From a checkpoint of a small sound classifier.
Training: muon at rate 0.003, batches of 128, held-out accuracy 95%.
Rows from block 5 of a small sound classifier, named by matrix and row number. Rows with one number belong to one neuron. Each number is 500 + 50 x the weight over its row's rms, rounded and kept within 0 to 999. All counts start at 0. Numbers have three digits each. After the name is the row's rms in percent of the matrix's.
After each neuron's rows are labels from the 100 clips, of 14976, where the neuron reaches its highest value: "loudest" is the band of the loudest frequency at the time of the peak. Only what is clearly more common there than usual is listed. The data: notes from a synthesiser with random patches. In brackets: how many of the 100, against the usual share in percent.
# fc1: first MLP up (model.blocks.5.ff1.fc1.weight, 512x128), inputs 26-51
# fc2: first MLP down (model.blocks.5.ff1.fc2.weight, 128x512, transposed), outputs 26-51

fc1.490 249:571460509471496464484512512505515554510474474508528453555499531553508445463442
fc2.490 238:507558480529428499472504526509460473499551501449546501511540490560543592395396
loudest: 500 to 1000 Hz (51 vs 15.4)

fc1.226 224:539514475516457458415467550590567452493516522456476464520416486636512474499318
fc2.226 193:501479567433549558589518550411514462406492476488544461433451486402519540457532
loudest: 1000 to 2000 Hz (31 vs 7.9); 2000 to 4000 Hz (27 vs 6)

fc1.69 227:495435486568575519527519483432500491496375441475381402585509544524555493393464
fc2.69 208:513485466508447506549460460584474517534499464520540434483520399611482500524530
loudest: 1000 to 2000 Hz (84 vs 7.9)

fc1.266 178:543534446550521463451493505548469491395517447482475477581584461514486470468505
fc2.266 169:513511578500453567505534532526493471493500546557452506459429565521402425599480
loudest: 250 to 500 Hz (50 vs 14.4)

fc1.72 270:617474468512551484484474616508467417470526531489524463551525480647530480522479
fc2.72 276:523516522534508528434443472469385374476541478508508454492522476580533498552463
loudest: 4000 to 8000 Hz (57 vs 19.6)

fc1.222 186:442488517503517529404429578467450443458586501500464507427451562507456532490513
fc2.222 190:469540434470562525539515435413476579502472456527520462532497501412559478460470
loudest: 1000 to 2000 Hz (40 vs 7.9)

fc1.192 213:474551520457474458505459539503477516503519499518414445496478452618517474478472
fc2.192 201:494498455487487467457491470501403480433528455437605539471429430500573499481418
loudest: 4000 to 8000 Hz (55 vs 19.6)

fc1.91 212:450351587517545485485462460499534481495528441516489525530565401486530470556466
fc2.91 203:586519527525570576531482480441540569495511541421502499533469581465535526455522
loudest: 4000 to 8000 Hz (72 vs 19.6)

fc1.103 218:551601472453497508486451546510466467454532484500519464514561524559496472536489
fc2.103 249:417429501475585563511456477493518493479505447522476464477481531521504501473448
loudest: 1000 to 2000 Hz (36 vs 7.9)

fc1.145 186:482562471565495500474510509382458405495527447493459538514545534568617423533482
fc2.145 202:454450464484532506463487505511509587444423531480507468542538496496425479444541
loudest: 4000 to 8000 Hz (71 vs 19.6)

fc1.315 116:370507469551607450529487472468525487479522579517426473449472478457546437476538
fc2.315 116:523470486407465447439432476531517606461569506436468491519496463443489505494514
loudest: 500 to 1000 Hz (34 vs 15.4); 1000 to 2000 Hz (31 vs 7.9)

fc1.75 143:525450471502490506489526502563433428530423514531454477527473501493587477565580
fc2.75 144:536460465459532561527547466500547509436424607432468453464424490420504486561539
loudest: 1000 to 2000 Hz (27 vs 7.9)

fc1.380 181:541559469462552483507522366464487483473458459440446470491521405533592432476459
fc2.380 163:472476471453595510587446550480551487451584467530556469517455509536449477577548
loudest: 1000 to 2000 Hz (48 vs 7.9); 2000 to 4000 Hz (28 vs 6)

fc1.44 167:503567420500506446497490469541503576486444486523560555404607487495569535472448
fc2.44 191:551539524501502497516509473553504521517550543499487357515449460478476610566447
loudest: 4000 to 8000 Hz (63 vs 19.6)

fc1.68 225:513486507594470452591527574504492525454498389509500453418436521520546526449499
fc2.68 227:562455475546473391463488507533558530587510584529558547467633618512557532461409
loudest: 250 to 500 Hz (41 vs 14.4); 500 to 1000 Hz (34 vs 15.4)

fc1.454 224:450519541527540436478583467512438561523469578542457432484555409407496432564481
fc2.454 226:600479485458520487541503525464468526456409517504442533509441494491447520587540
loudest: 500 to 1000 Hz (41 vs 15.4)

fc1.511 211:531465563560457500488401454574480518479458555430456444539463494522493553592583
fc2.511 188:478555473552448430513561506472475539509476466405444438471448497501510430481506
loudest: 500 to 1000 Hz (37 vs 15.4); 1000 to 2000 Hz (33 vs 7.9)

fc1.49 197:494561491544536484442465519520593430512458481538403548523434525494519503478538
fc2.49 195:501510479442515492622524549504489549578618457461523547466571390509521549432441
loudest: 1000 to 2000 Hz (31 vs 7.9)

fc1.233 140:438442536519519488505474455495425454543468566615444541529551400550454489588591
fc2.233 130:506468527481507417424457424401587489482483640461564450465479554535501548520443
loudest: 500 to 1000 Hz (35 vs 15.4); 1000 to 2000 Hz (27 vs 7.9)

fc1.116 207:585586504475542439507497490525499444550430511537531543508488462513423445528428
fc2.116 220:510478524513441633490467463471513468360551524482474491543448461464534447502521
loudest: 1000 to 2000 Hz (43 vs 7.9)

fc1.295 231:485450449488466380531424515489510511499540483501449476544469458463589462530442
fc2.295 217:439547515455532540535543455412511444530488446534484446488523542512475551477561
loudest: 250 to 500 Hz (32 vs 14.4)

fc1.470 192:479432490470516492573547536604527439507464421439500553540466433455440496509451
fc2.470 201:589452549508508602574439480417438498477518549506501477501418532515468389488466
loudest: 500 to 1000 Hz (53 vs 15.4); 1000 to 2000 Hz (25 vs 7.9)

fc1.452 194:477431446508439518510526419467601521439558498568442405468402468502542450436485
fc2.452 218:502524516411522460475515522591489422512488457590575448495524494486420564557529
loudest: 500 to 1000 Hz (34 vs 15.4); 1000 to 2000 Hz (31 vs 7.9)

fc1.46 176:501593487557527582532489472411603399490510627520597458543535474507550399551545
fc2.46 176:521517506489511532520422515484507551474456472483446524379505541564507523516461
loudest: 1000 to 2000 Hz (39 vs 7.9)

fc1.330 192:510502550462409477527481516508492472441494405382485526554577419462496518477507
fc2.330 199:500475557510507475483441515551490465509541522562488529481550487543505475495447
loudest: 1000 to 2000 Hz (30 vs 7.9)

fc1.152 173:538321486507472482466532530521511514380422515536502539540486476588528459653461
fc2.152 164:410592606457573517581488481513585471453510508498480560452472557531444482586471
loudest: 250 to 500 Hz (46 vs 14.4)

fc1.213 139:509491478496467480563545568522450570534452446605508440557531502456474511324498
fc2.213 132:529579530458552373417405463469523500534513413429524569462482577573412496521432
loudest: 250 to 500 Hz (54 vs 14.4)

fc1.263 225:582440502488476519410509550506457515502597529449431504530459519491557400495519
fc2.263 225:450460517490491598464503436532519487508478504510523555525529471430516597539427
loudest: 1000 to 2000 Hz (32 vs 7.9)

fc1.39 265:596516501480509491585563553540523455487497550497527503433502403546568473490521
fc2.39 263:497521593495565448512494389513473547503447495503552450490466559462465482512443
loudest: 1000 to 2000 Hz (25 vs 7.9)

fc1.430 239:470459493464511528579528470501514389473517506565489474552508514574457463543564
fc2.430 224:579462543451463550466456463509591567543523505435446575480451542553496499503502
loudest: 2000 to 4000 Hz (26 vs 6)